Rows from block 6 of the audio encoder, named by matrix and row number. Rows with one number belong to one attention dimension. Each number is 128 + 32 x the weight over its row's rms, rounded and kept within 0 to 255. All counts start at 0. Numbers have three digits each. After the name is the row's rms in percent of the matrix's.
# q: attention query, key and value (stacked) (encoder.blocks.6.attn.qkv.weight, 768x256, the q third), inputs 128-255
# k: attention query, key and value (stacked) (encoder.blocks.6.attn.qkv.weight, 768x256, the k third), inputs 128-255
q.198 110:085073135113141157093111077144177150133121156107182098126155149085082168126096113129120122148120188109103128158139087098192145099115116115104083077097122097108206075177077165074132128124111091150187101136161103120108130116157131073127145097090088147120095141092156126165111136163140143068083103142091145093141097131092112088106114091097081099141153083149154165128105121104104107076162
k.198 106:141118178149102139104099151113138112161163135118177081131146099122092177152142146202139160138162149151138144110135122105090122100146156130158112136154147143107071135155133074114140121069126175141103125079121197148153161093153112155132127081152145135136146115222127123127128111078164133106140121126118115116141059146080144123129180158124119093155107140132138115090124109045117124126095
q.199 100:102099119152110114119119125108146136137145147083167121156176128124159130064177089143129124130159160097128147134171133198124085094086159141103153109104093106079173094089147090114133125107159080111195160112128147125134168130167176111154037084133112176171160131172145126212105130114120110081117098131127131216164151150102130162113154135080126173125089125175159158149056139143126140126139
k.199 101:141139139109112184096191128141108103153151096145177148105108024136151105123124174176092115171125115101075136159148144104136114090117154108165124081119147178134122128123165141079093159126105141172125098157074159161082167070101097114118118118088121102142170143163159145103146105151106118139184163098114121096132117108138144091172103148189128164118104075173100148117114102056123124213140
q.200 100:075123172097115155157189124157168094121083237122123152119143189157114111142106085199115142230237106154127135168146091127202167104114116146171120167146145106075103179109160118143128122085112164132149122109137114143163159120100137107114061096130090097096156108133158129208172106143146142106113139139112162113135146179152090175153114113171085098185125117122148158091100088116121132131106
k.200 095:126082085097146169117111130126102108118109160147160142105182157191172171156120142112091167175109100091122112156144097124113133104115064152126067162139064117159127164093120146119102138076154117158155147134142094148147099084072150186128120088106109116162107180128193126102103136052124122122036185130141129110150070120102135106124107124174138130118122163155114176127128146102098138112114
q.201 096:162106118070120117051063127097054171154163151128119067127156091049123122067127063165141129116161150090114153189116147132085113124129099078105102181158156154136079147104167124105150129125102105116074141128125119125113131133082126155161153120091145193150172056132119094177093137169085153145104071147051140085142094124129128158082150170103127197150107070166190056138105119123073106142123
k.201 100:115153153123178154092181077112171150151114081088163155165090085138151105156116148183149110170087138112107123133182091132147104151093105096183159146138129107157146091066166223060057206133120111166102117084169155127087159145127192114147121110155125114148126179138120160166115084150131143113110124101130097130100130094106152157163141151160139120133174108106150183170167102088148142164159
q.202 095:141125114083114102110120145129096122126209140105135091152134186119148137130139176130152167135063093154126173124148162135119105179133157144129164188132085095176135154155113113106089131103143111123141145133127096071208148149193153119135110143118084163177111132112119178208098086081141142087114184159153087153170100126123115053122109135155133140157139146085143088129112099101151127051160
k.202 087:108136135141145139092189130112086181164134115115045171135098144102101106051070165114148133107138115109130120077115084151098113105105116120135093129118116159098145131111044127081100107136179178151197103166109142090128110173122101146102180142134109135136125089181116077121155131158092052104177123074076079108135138137129146101166161128143125154102118072102098112095116114126157140139130
q.203 088:090189153147093094140144157154113131188161113123102135122143179139096175131138073095110089096148068162129088112059096140093064109152087073206126159069138152168067156138086127104123169139149132112129126134097143136111107131146135121128087118112148145165142167145084147126119108076119075132087072148151134114137141130080149144070181106134126170134141132097092120116086143155097162160077
k.203 102:126106136076147135152168089162164034123106149141115102174120120123122135158135088125156099112147174112198176123103138148130163151113107125178070109061122122137192151172156143109102115072072161123101093156119107150157056162116111080069180102090156155127154178089136100147146161120140152103106108176134177146140142138178180094128094115112139134150110151131131179136155135109105120126132
q.204 105:070122122135095137175122147122190121138135096225142078135137112135129114149197112132088138206088107061142133144165171156156099130108137119132070143138182072138104070095118130098122151155154194161081112122170137161150129128168144106132126176171189109113087178121134162098143137103148107161154147092157131109162204146095062131139108080117082110109142097142075137155113120133146123156127
k.204 108:160090081093130172129078153151137135229184081109090135084120132127112095156090186151097123097136109111108119128146123055137124118126141116130155107127070111156075128086107190133130064168138142122182118087117168145151116155109153190112123159142131165112138135124134063128129147116085115110108040092150115147180121160155082168068137173136056163089121194155118145127121179167122139132110
q.205 095:119141109139162102142132175068107171143090175142128115118071202078083122122156141150186157193115107155141105175110111157137125127090119153112156149186146222130135144148171144105120216126161142102117123192196089084136137099085096165168100162125122143169140158112178154132153137124155089144137082091098083121128164171146107146133179142141147125116097152105142130115174149114187141103121
k.205 100:140132128138134153094118128126125075124145135142100157130122076156167103125147133114100057158136089156094129151158130185108174104149114183127101140100102049111115108110094167105092137106076107108083115122117104102106132060148130120111149065086133136141109159082121126058108117076120192123120115167164061179120134100118153138080061190129164136116144158139115140115107133147198153132114
q.206 090:225145174185141138142093133138166113184125132150085192112099124150108130101129134157124063101141127107137148072081134152158061102138163167169138153111090085119105128212124136107117133125091126145150039113130092131102119173079107127099140130145164117136114095137176164141144141131139195135186162139118147123109157137138092108131147176155134145140135130130128135139171085094182157142136
k.206 083:089173226131122111157119161105104131117158118097117137134163199152137171134090109132122135148080099141111160162123111176096120128135049120127111186042124193169222148097095131105155188116070130125159131112119154155126135172144113157077050195159145113135141148149159099098160129131117135060090103104114134133159110161092182079177100063113149069130090117117100093112134162153089137155143
q.207 115:090134133094142122115098115109176144066148119039140151104190138108104171166100125155057061120186156142134181092146093156137079124130092086136090108131151108119150091116075129077129140121128152153096145048146094141107114120165079066144106102100110087130131133084115187134124153135124172172153127205132157086153129118082096194145081099108136157098105112105104109141146131154049101202101
k.207 115:146110175121131097121118145089124114165152113092116162127208208154058080143080109108155192138180126146200085146108155111114137190106095130137146054162175144150092152156105187123157127070186151136131172111099155155071181156147208098137074133123116141149077101157076118109101173132101114065140130133123073129116134149112186144159148077118071083156107121167128114139133123054128121117126
q.208 090:099167132088180164117149107129057101088145127110095086102101082114085124147096098109105035000124148162145157057101146129092130109158165158110164127119170153113152107153136158156120117121107113146102119117099109078121140076110141136144174098118116139099139125082174174107102172102084150110095151144095075066109156151141197115074076069113134142178110163106151155109118114141097135119100
k.208 103:095109118103118111177132105068167162051094177174142060078145189081102123133148195131109105131148123203100112137104146105124151180156155110052094086145128202074112122147150149165175084179128134110090139112074111138131151164088168154131063138105153101159128133142128094125117104084141154158134190133166181153072174146114109141163156068148148113144119116093145081081119097130126116057118
q.209 089:172127128161096072126146158101140149107119081091111167126169120087141105157078174155093092114084089114146075141124127121151094152150078141100147067149118122092119085089148121093114134130120127072131133132159173137056121143151056106168159059074125183144123136110136100143119164123130175107132137069121207169164059124149159147126091127135136135094096163146050119108057029185119182167113
k.209 085:101193154125103135181055108166160044186122148101114121221146142151087104105148093180166099148088150160145190153097174111162157109177163171112206138115184091141122098128158080116108119134194119116150144146126150134115158129070142107179141128116137155111085136114104154110096087145124151135083127169163084164106187096174099153105117073121121106095107125179167109116120147079093124108161
q.210 107:139118146198155157115154111109174172066126142157122128150081103132136139138169171111168204198132139137139134096119146100176136143082113158101110131134188068066136174094140119157143085131145108111098182119140094147190093150109117106110117049141135146115107143166128120128133089105134147139143079129129145083210176161126108134196085148130151156158130119086167141169102129099180120089146
k.210 103:084170118172108081160124156138142222177110084162105140139116078152109100081090139088097148110117081098094114140140148090138134106136073160134094118115154182184123124100094140138161159173140086151121236140102149139128126076161081150161152171147182094108168171166161137121128171059121099094146159114147126093134087141162087157146164141131133127144131153154133131125088145136176114106146
q.211 096:127169093137097126088109102114146135154146105106113085081105107098186129100125138133139179116122164142152094088163118177068082096119137106125159188124125095105163126141096156132078121103093140155141163157115095137178165139116107139116170089154104110121103072112128120147112126082114130072114127107142154049151136165078166075106077130141143089118225095094094114136060166053122110105112
k.211 097:135139135119153133127095151170130134131087146150173135136120107131096136148145191110161073057125101099077122135109146098160164128042122162124066139137143186129129144137112123131136181082099103116092164157135092091155157174175094131165129133180144117147234145145131148125108128128158040095113090113137165118102098149170113139124165141108132115062135090155121135149152178105136152150118
q.212 106:098120177117074113075109108131138082105157179103191144100142125086147172116112076145118118187067132129137098073113094102130179142155111209106142162093091138162116134057124100109111162149048162123144127127131111111066109086089094146116206070144158087091072100107157093156096099097087135120099151130091136103101115106134170110177105120067125110080118124107151151145118122140112135138116
k.212 108:069130153110134085115136120134164079141144116150171131168143113127121147143095167131176159189157183154121092170139139161159127071079128179060105139105140059113166020114065114159127109072124109150101170146080131133180161147102076158166053102179109169132115094110145118154123145112132114157104146147116135189186156163106178118096161189083153112168221143152153165086096179098160145139130
q.213 101:179133097093114117113159111197067140150159144136119091188153176046157192132114165145207155180136098127110159146111139086142078155181143088122129131134086077121100171103071172140121171128111116087133151096142130122097114132111149155144152143090131134190133150120129128137113126198116136090170122098144124193111165160151121126103118140169185140135161139095166089150085164102140208108117
k.213 102:115135139116039138125178101128118094185165104146101146165094116107077135113171061133134143129111115113079091113167108171074109196132126098114112115137134109086154154144090118075128130136152125150113072168103093169154118141164166067165168130144082130108108121155112092122149160181158089137137172120144173105124139090151138130151112039107142153143161086061107128090135129140142112109102
q.214 095:125145116180137107138112114149134118077171110147124165125117134134139095153176118137150101156083084135122146177174125136111142166116091122186089151148147119155107100156181096146141202115099140090180108132116126146153145139098136141109084172153116082091138184048112160123114134120112114147133161185145067156153168196148116150121116139128109160146129162070073088114070190117176045144167
k.214 099:135158124107154107171033156098097123184116120100102151117124187135128111091032105131138201108169106144141125091182172178056123091179143118156138192081057103128149139085088183071093140162107153118141111123142152086105132095158105171102124096132095127078161118146107038145093079138111081132157116116103137175104138125127130146132130125147091086129117151109167131119117144226152152130124
q.215 103:107138116107156067106189140116117107136169183109133067172149161098119132077137143112138150133171140157135141127177107145109162117124102133146144177128151115134169114124108144115145092169120168126173150159142041069107172131135133110105103110123112166183063036146108101165090195096100106102116108215111105094124128156157122157138097173097104144133107120130155148100115161086159173095174
k.215 092:114088099124157152104142137149093157108109191141156124114136104091109127155095102163139138184133121071121093157117102116080085140135077162090104068193191175076100181088095171121068169085148152171135209123138094093121144123123151144102143136130122073108113152161148154106107112138149122153126184081131086127128113171124144113105155095157166093127111085153156126164105063128106146109129
q.216 102:104143181172091098123098111137156162117109186112122136156159070126185088083133184146167121103123173119123083101099163087029145095070133162099093140106107125082143127136182097130159092106085130191050141097124179144142072145057130064102110113159082135096084092148139131121131150119062076146098118049102162125141111113090124133113080102101141164168133158143168153141129133110092105088109
k.216 095:080164117148158128087122098115120197181137115140161113095122153185101112161116152088098098087129154168140165126164113173137145101132143110126122192165164150174121138117146158146118118100101109153164171129077113108151083152132135157192114153166175087101161150157108144123111139107193146093138141145140146114168131100108076103161156135115150135090107099144119114125148130110113164152123
q.217 107:139161101156098140141158130151153124131135103159129112142106095107203156183151115132142169173097073112104124127180106186157151136179100083145171137128183156117154096103140134080149168117154196135116065167134099113095132098169094155113090134196177110087185146167098143115117103132160142127133161120179057140111190154148112167150169149113149148094054157161128123125168144142191124187112
k.217 102:157133166093138129146082118148064134110110146163096173103211138192121129065122166089102109167103145110126119136129172088094156132137134158125134056177117129135152127078086194089096110120088095133078137107145097176102128167135132096092152148095113136148134133103128129060146117070135112115092101077107101130134134070096124119110120100139115097126092138130123124146100201166190180176121
q.218 104:167097154116094139149108101139174102112081097104150113159144199170174152080151118116150124112170128136037077141097163171096108119143092146139093108155131069114129208123150074146130098159176090140159077117154148150097059148136175131142094086122070128136166175131162156191138156130137182159161104077132160201114079120103135117116101074125138143140119136143163103188133146109134084097109
k.218 111:134161128094106129112139140104159047150172140135096099109094085101141101134114111187150102152160171153156129124163150109184089110145154076152122192110121159161115083103120104086090142108121103131092096183109147123133144140129060115152110124113089110123093106147114110180154160181145045141131159136128153146121103130146131051111150099165109141152133128131166137102159082058138116114100
q.219 104:111112187106128104124099158108144075190121134088152143153241135088110140117102112107139101088143143085143122125164057087129111117150163142072102218120071120135151125126171127113161127105102091151147205151130151136126070089103160099104161082118031136141084115079099156113116120126083162113122129142149159132131067116155131121124149161063060112162131069122140177101145106092120158130144
k.219 102:141185157175145175150105092126114151121135106084158116129113166080137169113149128213177165108137223122147131127041203087142155126089124115190099150076166137172077142141100164136117152092158202164081144103157123138146118165189121186150101187086111085114203136172157108146102142166151120126159122041106183119153155133116163152110125088174163141092164151154108126158148141078117114181137
q.220 102:107120144106153135138098107078088100086114138117170103087115163108145149124075113147141140121088174151159109129136090083117170112102168126139076108094156162180172110164086107079126115103142080152103079163094132137105140162140188160162158197099154096110103184126152175147119087155149105130131184171117095146102126095092123088117117119174169140099108109093119108142166135094185147093173
k.220 101:106152150196100115121136120162096107150121111103103178067111183094217153156178090095100121092177106134109152137130144110099128134099148108123165124120077067121110098182123083106153125158112188077152104167124081162098104136157078107129124095101096086113106121101065111143136135172131189129126102140123107171122109173119143132157155163063166122142157064049125117116130118167110061200113
q.221 100:125128136141147047150155150094138166109104125156130106122158128134076097120123141135075178101174172112101115135102147175216060166095193180127145162125154254183115119134129159106098166173109150138054148083095107138178187148149076142171095206102115157119107158070095142142141139101131099126119095111119150140157145149100075159114147140096098175141103121146106107161083122096097151090087
k.221 095:120118157120075140100099141157152148095162081133079185106153124095146135134052169127144059111123088124181123149110135143146099108182092140107117103102185108188096147137141145147159154143093155125093111101130146081091110102106179177139167150099104161176155115145131124187130155075089157063100069153168131099128173089144113098141099089139146090124120064095140202103141106176155118106145
q.222 091:126070160149212114171114109169107083111137121101091096159169138117098164155092164104134155112116148134109090112168131115102077170188136128140138159209094100139118108135104089128078182116123104164055070091140110147074178127128105117138157112125153188075133153094148164075123188132083151126089178123124175052112102059101179110156130125137184092134131197096163104110123130147089114089098
k.222 100:154148087059090149185138124143170095093080132098149121158149124115128149123145154117116141131067074098149131077138149119205110103102126172155118077100180151129107141151115135122097140104106142155124221139154163065164155105139156138119097182143077136144115128120132135150085106048156097160101095210153113166129170118125126102140148078149110098185177145084142140125170127091179124027155
q.223 101:118174094152089117147143165109141108090114133118124106138159078136123131190057158100092136063161113164100127108124116117140138081154076140074129162176144169127108142164071116128157090143148121105107161095138121032118169134101132126142180146081124136132176127158126105102110130077172127087197097054100174070108109153106129165112119113100122091155157164140137104045129145154149176166126
k.223 100:085102162132149110075140144137082129169080143153152142111178163076114113152106088095117118163061145164140148148104058154124091171163141122085154118201116101130159134140089093131161055127123109070129135079149091196106077146087156107079092085067177109155060130089152119147083127068112180108141098131104127145089128131146131090089093118153103131117094138095121108089147117211100098115130
q.224 107:134107135137077118120126150076131088088118086109123144097159084129049090126139168135064075161171153091144126118146091113119101149174161112115127090071066116186112122172110124124103146132095128110128053117156112223089104132144127133069118118124143096127075088155140087103141122113087162139092099148154144149107111121130178152118081103085072147163121118173108151115173123153058125122106
k.224 101:116084168134171125145075160091147077133093114093106141165130186148140117186092169156213127156173135154203157116121164141133114118118107146112156155156155096125124080160136140157137093107127148106077115077086161064136106125102111210114130117147119102129133167151157162128093059144108156136141072111103103126162116093166126121143185122058063102152150133124053128148094087108139164107189
q.225 095:128133139078169120104100099112104142117151141103138145095144091089127096143140139110137117140117161135127137151090148199107142169161159136068133105086085179105145092064134128142158135092174141149170185130165151110098133118167122178183138119100123127186109098142131138175114214119112099117153178119139112123124069126113079156095152131128200159154157139103092144184112098072211160113104
k.225 096:088138134145090120134192069101143154166174147160102128124099094121093125083154148162114081133146178133182137134143165100125070130098173185113127082162133167097110127153120110081144118173165081151127094209091121142116140091173128044102063163184159149134115168118116155135150181143138149140162120140107169139110152148133155165142083167111157103141101083149119088147103156085134124171109
q.226 107:147103154135134110144190121153115094119115133158135150116130142159092159147096138113148158131101096146092140109171160116098094156205167125146137150176111110206132129171108054146139184169140128143115109098115123067118133104125091130172056114135153090155165155128145131109135128112189181069184186137147109140156174141118143148149122183133122080140103151131044107116118171172103091183092
k.226 107:121116114054157132113128102092142089140079180116101135163135145154157099123105100084187123122114164150106136170146159159135160188215118172108118148075147079086146113120138082133084109104125060130151142132140109081067161091113163094091145129096148169123113135112129093086145172118079037108140150132146150113106147088145121111108132152168064134101124136101165106098118152160147117073122
q.227 095:097202146103119112126116150162105151205149127082141102129120168106093116117113117114148143150109121126164127153068167065049182114129143082089143096119074140066122123112102142148140136141195124160159119157121165101110094101080021139169171123133121117180147146122129118152156134139084037158128101116094157165163096075096082112087178115145103111095162105196131135163107062113087182111087
k.227 095:164145110161090115046146108138161124062171125130139110171112151096144109073171053152129113139134162137101097106141169191162078113068183097190099199106166145151053163093134127167137163170143109090131078120125144134137114127123175092148144082150144147163103137099154173144121081115176158130058122160160157175135148111135129078072073102144161129122121179105135137101132153069053106141082
q.228 117:104099150099125133078106131114060160166193130082119067121123144147112172101151128113032133137132099141121142148113169138135113078130158126148098122160105070151122157182092148126123102134106116142138076054128114086135093105094144090097114069096138146117094121140094167107139147209176124152098079131101080169167138108104168107079097099153102101146079116175146162120127166128108093100084
k.228 114:148092088092089168117127147102125127135073128094135098121155141113088120183117097123158141168086152128133087110086118110138097170095166086132051191100153153138104107068153193185137105119121129140065118097104183126141172147138131168156128183125132124120154160139052137101133093163097100139093142107172157156153108167141087145104163112147123155169164126092115143134133119063177184088085
q.229 097:076172101133093117120133064114126084136131210166154156111114081134084127108134123169182119134122152118113139082121108142161076145139176108180115098121066117128185110159076104088094119133113108133111087155105087077075113149140136090101148177099152064147100114109148122102131135109141077073088114157168077100134167150122126146157085167131168097138139124083124152205084146138113055095150
k.229 100:148102162099114097175147136153079183141130143058168114062146104121124137127137159110109134142159145090163055147158137144069099083099146110173099102161164158155137151112146146120104112109161099143119164123086150148198116164138091116169142080108164170106128121120156118077082147132124117138153107104123100178133104160134143132131120067039123142135093111129190215123113120093101135131139
q.230 096:141147151157062103152098159120091135157166105133138124120126130052142120107175133160171105105190161137089114167124152177065131091068159116107086139098147126122128120151113159138101125125135101143164138160104138095166159153137166099118115146147160118187078083092148172160154149133127099084143122188140168162121078128113091133140174190118077175123129113118118100126124144100158111185122
k.230 103:131142143140167166093120161147076132094182112127136166178158147136128166119085091155202101120132112074164113114098101187170133152110109159153131133181134124089090198113086122098141159097168160122154106126145055188082164170189093124143139151075060102115152161159097125119155171136142136111074146086163116149155109165087131084097100030090143135119141109099103124116158105107106117155085
q.231 106:128084127069151113127092111060109173109096136129126121183135169069114109123105106146113126103150148133156112178087059141097117120126102133156146143083111108117152166091103127135114128123051119117114118162106094112131120152113085136167134141164127103140064110133144106150109146058117081030110074131105115094116108128153163152134087110073096096118131142129175156145125125143066168094166
k.231 101:112078112109118137076180149143165148158090084118182143118145095083171082148190133138149169149161110110048152160170111141131202116098131115157138089144186110114087090154153098110074118094111139154143182080142125129141108153151101118164127093153149165156108125145131179115149169136126128160122143126180145128147123162119124148137186131078147169108186099129118134186124147103140077125162
q.232 100:186161137101139141156114148092091098140150130158135191137144133170246144137137153133134167170120142108104140106154122055077167128150089117141052115101108135102052126116133143100111087127154154180064110157094119133103098097127153125174148113112162212085131184133094127094142078137158111106159135114148156099103185066136115073135157112176165137109124079068165134174153098128184132093118
k.232 103:110186115124108134072174145114157127132090091114074057126133105170139118064187145114131111134130125121093101114138084167152108081110144146089132164080067192155090138097081058151193175162157086095176189115075122094143099167104149136101091061103094116173105121132081117079087115125123091090087124112126138176145084119109059115136085138139083122118134166108095129071081127146139100147143
q.233 093:152191174146162186083115113134155118139103123152129103068093108126128155006091107157120107078103058139153118150162109110113179086089140184125078063108120115099112163191160124139090144087092146101129131128132077168163168125094150044149179121091163107086159110095133110137171123117131099102090106143161131168144105106158126140135092156193143194105146156128057114130080071096126105141179
k.233 099:129116114184145096141065194118095148054179093084122144125082165133165127125172147098143177154113077135123131116106123173138084140146147079110154141150151155151113072142085071109180154108132153121098134178151187132169147165130149109171138154166065115204123133111150144108102109167105136083115155247129109090140170123120107121148133114078154132161099144118156121064172153167116096140099
q.234 109:124152090151130111156168197159156152121114106098082093158120152073161143180120180109139130114169101114142141175122101120147127124100122128144163126162160149177147195094108162156127151158115105109103140147152119098149168138106099199122058125089162133220154117109189069113156129094138125122089097088123124139140139110097101187133122127094173110051119119170164118129141171097092125174165
k.234 094:126117141120117142150121172092122104121162131132137184150164053114159143142108130117134091117103105140105077192141083113144149098140121102107168152193209051145175106086157184121059157141106126105151118153120099176080124110152156134092102105161122113098066141122139073089124160143148171118129060142085143088109129127160154132106100097096121145147079071101152142106109101114121104154122
q.235 108:035123113024144174098086153130127179144190132123179173083125060076137126131136095166173166141111171165081127128154170109150179145069131125073062162084119156115120091197107106101088145138106162158159161104096165122114130095137133133122112139107176102062136124154189158130134122143163077133129141110132120091160110159134174075102135133053159117103131096139124144184082183103147046117118
k.235 105:127140128117127151137145137105151121141109123122174164167108125161144202132126179045148158117138127153090126142153114079121177076112128117108078127148083120162114090152144102096100207128129113117143139085151125140170176102149062107115039109099128099205113102132156085199125135128129112131127141129174179121147108114109129086076191136133095100119134159117143126104111214129094130114119
q.236 115:118149144159118096083143140118145163132098132109139129161093152142121108153137129124091179110095106164095106090145112163147054152144134120160120091187129125145124068150117082090154153122101054107130105133073108193143141143150107157163133171127141085165122160138160181079135143155186088168097158136104147207081186109096104141155177158161114082100097101124108137134127093146065101148074
k.236 111:116169156115073085163127110090078119140144082158166144089123107174169134155107113079127164107125134134145108105099141148135125050176144122136125208084145128169091101160165113105120129146133164124090087175186107091155137083127106170132189054135120184120150052137069117168137135129131131138157052168128120154122176028172162122163098125141162088143178090163119156169100151111108098122112
q.237 096:169107148111074142105081157135164127131150109078075086137194135128099092127094166123101126089184118164099078092090119177115109072152145081080166154129146136115080193095137167113102140102154158139076199121135212120099092166133124139149123080096099192156180094140092154160155138142083090146128119176129169143107141144143110126129136095089108172068130132134146140099159104082139174181053
k.237 099:121100122105131154149133091113158084196144082124131160105100157147104126103100104120134066172119132136140166125081186113202136199107087096103160154149106137138190146090117180161151121109144134153084087108101125108113143171154134121133180184164119105149103139076088144164116102159139140052111114133167126080106173167178125157069155117093102112096118072120150148186104191112167143107154
q.238 088:125140139085144135124166160146099117146100087129144104129099176054164159085145059111103117168122173115140118130137092067133149095140103153088191115126158138108117152120119146186217136174180113184113131094110098122068162091180124154153141124101110098140181080094145105110172130071131190159171148139147113107106073157147139089115099056177101122109171195131102127105119186171112086135123
k.238 090:103113062142113126125097179051183101067100168130095086104162115067149111140187096126119174108146126121107101150124128108136128232143141130047077102163107124150042086168078087137095097137121110133079165120142150148167152163139154118139120125082151116184106117184150167123111131168098093144101152111101144091134107101058149142106166076125128108105093111141142151151123099143111142059131
q.239 098:111141153086128156113125110128089121162119185198128107124078128046155180164076115168140155185078131144148137183213105121103073176132124084127123117127154152104116132157115132145120110163093159201124133094102142127183135154137151134079150137129155147136126111145120116154153137085074067166109091137134126130159156111153138073164167142194151119134193128083140176159119164041106182111189
k.239 102:127101127114119127106148090193095211189138084123134167131104127129154161132175055082108151125111106069110180119093082115150085120101102112123086123152064159145169173108097133147122209136184092100132147139115121097189167102131090113119142038111142101130133148116129104125078110154176072107138093091103136076152161139113102132137155118094158106104129095165110177109137152157109087181177
q.240 098:102137125185144081220144172119105141114047093076085096112120144127129096206139169095171108072116178124067122159125094160166070206112126134117155121137110186123130098140157091060130127143107063089188089137161112126084110178128094130164093146138149088199160151114101155097126106139104167085111125138146091103108146168119151124080148160112171076136075167122143102105117140141103132166086
k.240 093:132119164055067115153081115113133036168119155054098134148144124194139136114131141082112127107093169101177142179142109115141173141173183149146139113092086114106151134152151189104113156148061195116106114108159089086120181097107130147110146108077176144104109192115098130178137121123103179153103129108130070151119194108165169105112127127106182169131066082084109100145160054128180124130134
q.241 091:135146144112154050106188166175104150096125147140094110095109176122124129162125158100153148025150128136193110174188174156130183126146087121157159109122118137157143064141089201093112186135166168172165139117141143096101188115175158190148087133112217125196144169176182134126133159130178147137175139108103101103108119114122190155097150130127071136115150099144111090118117142090168165151137
k.241 108:139124150119118135092125177101118111079087196166086151094156141160108136125116067146176156086125112194145108122175097087107108141158198104081124124155130015104065150134125087151103102111094143101165080110121105180124161083071158097128115098067145108135074103119141084125131096119129142095094154088140097035145087149123171129108083043123096100102083115133148114139143114126117084060129
q.242 101:146170116109136131143082119063128143075099118121120093145108116161120106214092176107104181176098079091127101157173105123158101098114088201106113041135121133094139164079195098134094097172126094137128123158129114145180170098142176065182072142143181117140164116117096107108161078101129134129094158156147131094178083141156160145166116124100138103097167132096126137134155142120107161152120
k.242 105:170079105174114100100074145161176106176085065122081129074128114143147121111145122117130151075143076130120158126199127142138141098173111173151149088124098055171082144174135133139153115193165134091139179107082124110124192140123130196183109051081128117110113128114165128150100162078152062129134176159090137119113147138160078195139104174083090131113151175133135133144134148168165086205119
q.243 099:183153136143097157105157155085172122126184137135165159093094078137145154101168137176142168134105104100148134182109134165158107116111109105120120155071102118144129136160148117150116070111182136180151137134157100115167091103068118082094067216145193142158134114070084161094133026112153090107161122164150089165157126110099088132136153175141177127159152056151093112179197077159150108138113
k.243 098:134154147177160136089137161119077176110188085143068150107139143186100167091103132119161128074114106180078101117182090199101082115137064149163155145135132145088130146104117145125182160179140081122103131126102125160159085188203098110088115125127087093161175103100113140113173140121116126108124129071079143095142151079113120113137109118117091078106067118101104080135135178137088185162142
q.244 100:096163146154132173131128108105083114173072115121118096076123164109131106042063086157141122105118115061124056128115072123078133125062097101099111131080124153134107086173152121141130119131087104142114078106090091169126156111087068114129143102100105102113143090166124095129159090166117128120115083150127115097169083086115112089151181200104096166146148128136041117119097124116084136140112
k.244 106:113138093130170145141123107153144083029078145032156167158109202165174137092178129112178105095096155133134171099113147138132138135099095164121154166134179155132208132152169073099129140081148127119112149118117131038107095155146097098075156114129095123163135153113173141108115085176153120084089163188133112128132154111111117137087138235106171113147140146097110056105206153128140121164089
q.245 109:097109122108116192114079104107107163158109129096154148132136086124086080117129080107148072096105106199116158122110138060140146096100144097111065137137151154131135113133154139137177056096169150126154192076139181125154173096121196104115178099122081091066175070116113159097149073158111134184168124111103125108120150197141156058103134081100118204135141162083143139130079143087158093177139
k.245 104:141160142180137114149121110091132181082109129164158130084100141071121125155179111114099155158169081101147113073078159075101145174132177155120082098186144106088145106180113164118164131147115146145085125109151125185132141175167152138105121164119176118172176114130072103150149137141135117108132105133113142130119144142141102135090190138148122152117202104138113069140157138182112142097133
q.246 095:126139127110121114144107150092156138081190068081114130118187098134131093172066115041120137189143096144112124118162135132075102134176145150115130134128151048163148127128055130117028107121161125109160125096179131103067150180121141074100115076104176093175156148163139138119156133195118136137134165082116139119130097111145058092200129100120173104110155164093117182109136136170140149115159
k.246 090:120134123102149208172176107107142058156108088152117137106137193154129160096189104175126176109147157116110114171158138157167192147080141115139132101123132096072158158157153173075152137129149142130157146195164155144146143110174105141115126211133127159119087094141126080125131129145097091157137131137147098110065147113180139179116167172083067153143141105108136128170125171122142116142158
q.247 091:091158099136109151127093155094092156063182129156113173156085136121148146139138104128125149131030092125075108142114146112111173126087149150170096124118155125146104168124127137108105145190148146115118141169090152066189190079202105130091116136144151115098170115149125130156153130142222103092142179129154120071093183100147111104164164166128146157120061137093103165119174075071184102152116
k.247 099:106128075100142144133108125152133106138094101153104089117164137150135158121184195119157147176119103070091156126120135165168137125155159131078072137171085080103110105124096142172127129146145117095130141122198152101126119144171148117157075097074121155155102080100094105093067139134103154175061107168102153157116110123120104119095084204102127141148125130191172162106125164144124130122111
q.248 105:185152145133116103147144081142173097155075125117133118139139185090122142163166172112161171128143140131165175091190126145106097172109132104132148117137104072099137085102167113144184160136148110135161120143129152167101055186115177139189162102190126104190121099102096124135150142118097169141119148084107082177136132192195129133146148067172139142110158119031142098111065139137137209148149
k.248 104:121154101137135121162077132127118090152185071105077129140081080155112091098093092139057141031134176109121102090106172145153172151142094102177105114064077155115054211158118110085059131066120120170071134149142105135094147094123078143139171158088134147086138171107130099135177107145143070135151104101158152116118175100132163121153120088170200127141138176183097118132124092152183105162115
q.249 117:135142144067116108139137104117176049142088110152161112104159101130127161158104114074117177194147134113168129079162121099130087135191176106127164097139104116171145110076112103164083095117098092141100118093164143164151094170106158136139136133084169048094098114133095046088097112141166100124082099169153127138102167118141118103134084114171127107135158079102052133175172141121093135115148
k.249 113:160121037147120075108127166084133122166124113120112109130075158117190152142203151091170113097152143067102137120155149093133066186105146122112105055158120114079116121173092087146140114094161125112101138130088187127166107149135147141143166139161067155150160048108180084104109144176141091135105126094163156127103123147173096186120182186099106122132145127119128126114075149124163121130091
q.250 093:120107153144113156176145104116080128141085098098099130169117076162157175092136068079132111165114124113114166166098139102110064184121181144177127160168097120145125153198156123132106199134133132101192097133106118115125087123112132143084110118114134141172101120114122166129121095130099157153146189191156148152117160092138159089106150118170108132142147162067129093175088129138105101104155
k.250 103:072104134117156147154123175082160085098151190109084096094131197127133169111114104150130228093134108095124146129184157100153112179102132141092109176066151134082171152123091138116136152132108133118136120210140148168166124146115190129129100136080121210126166146141140106126169178134115080102048113100067164152181169125180114100183110111180123125090112091097123151147192145147105132079096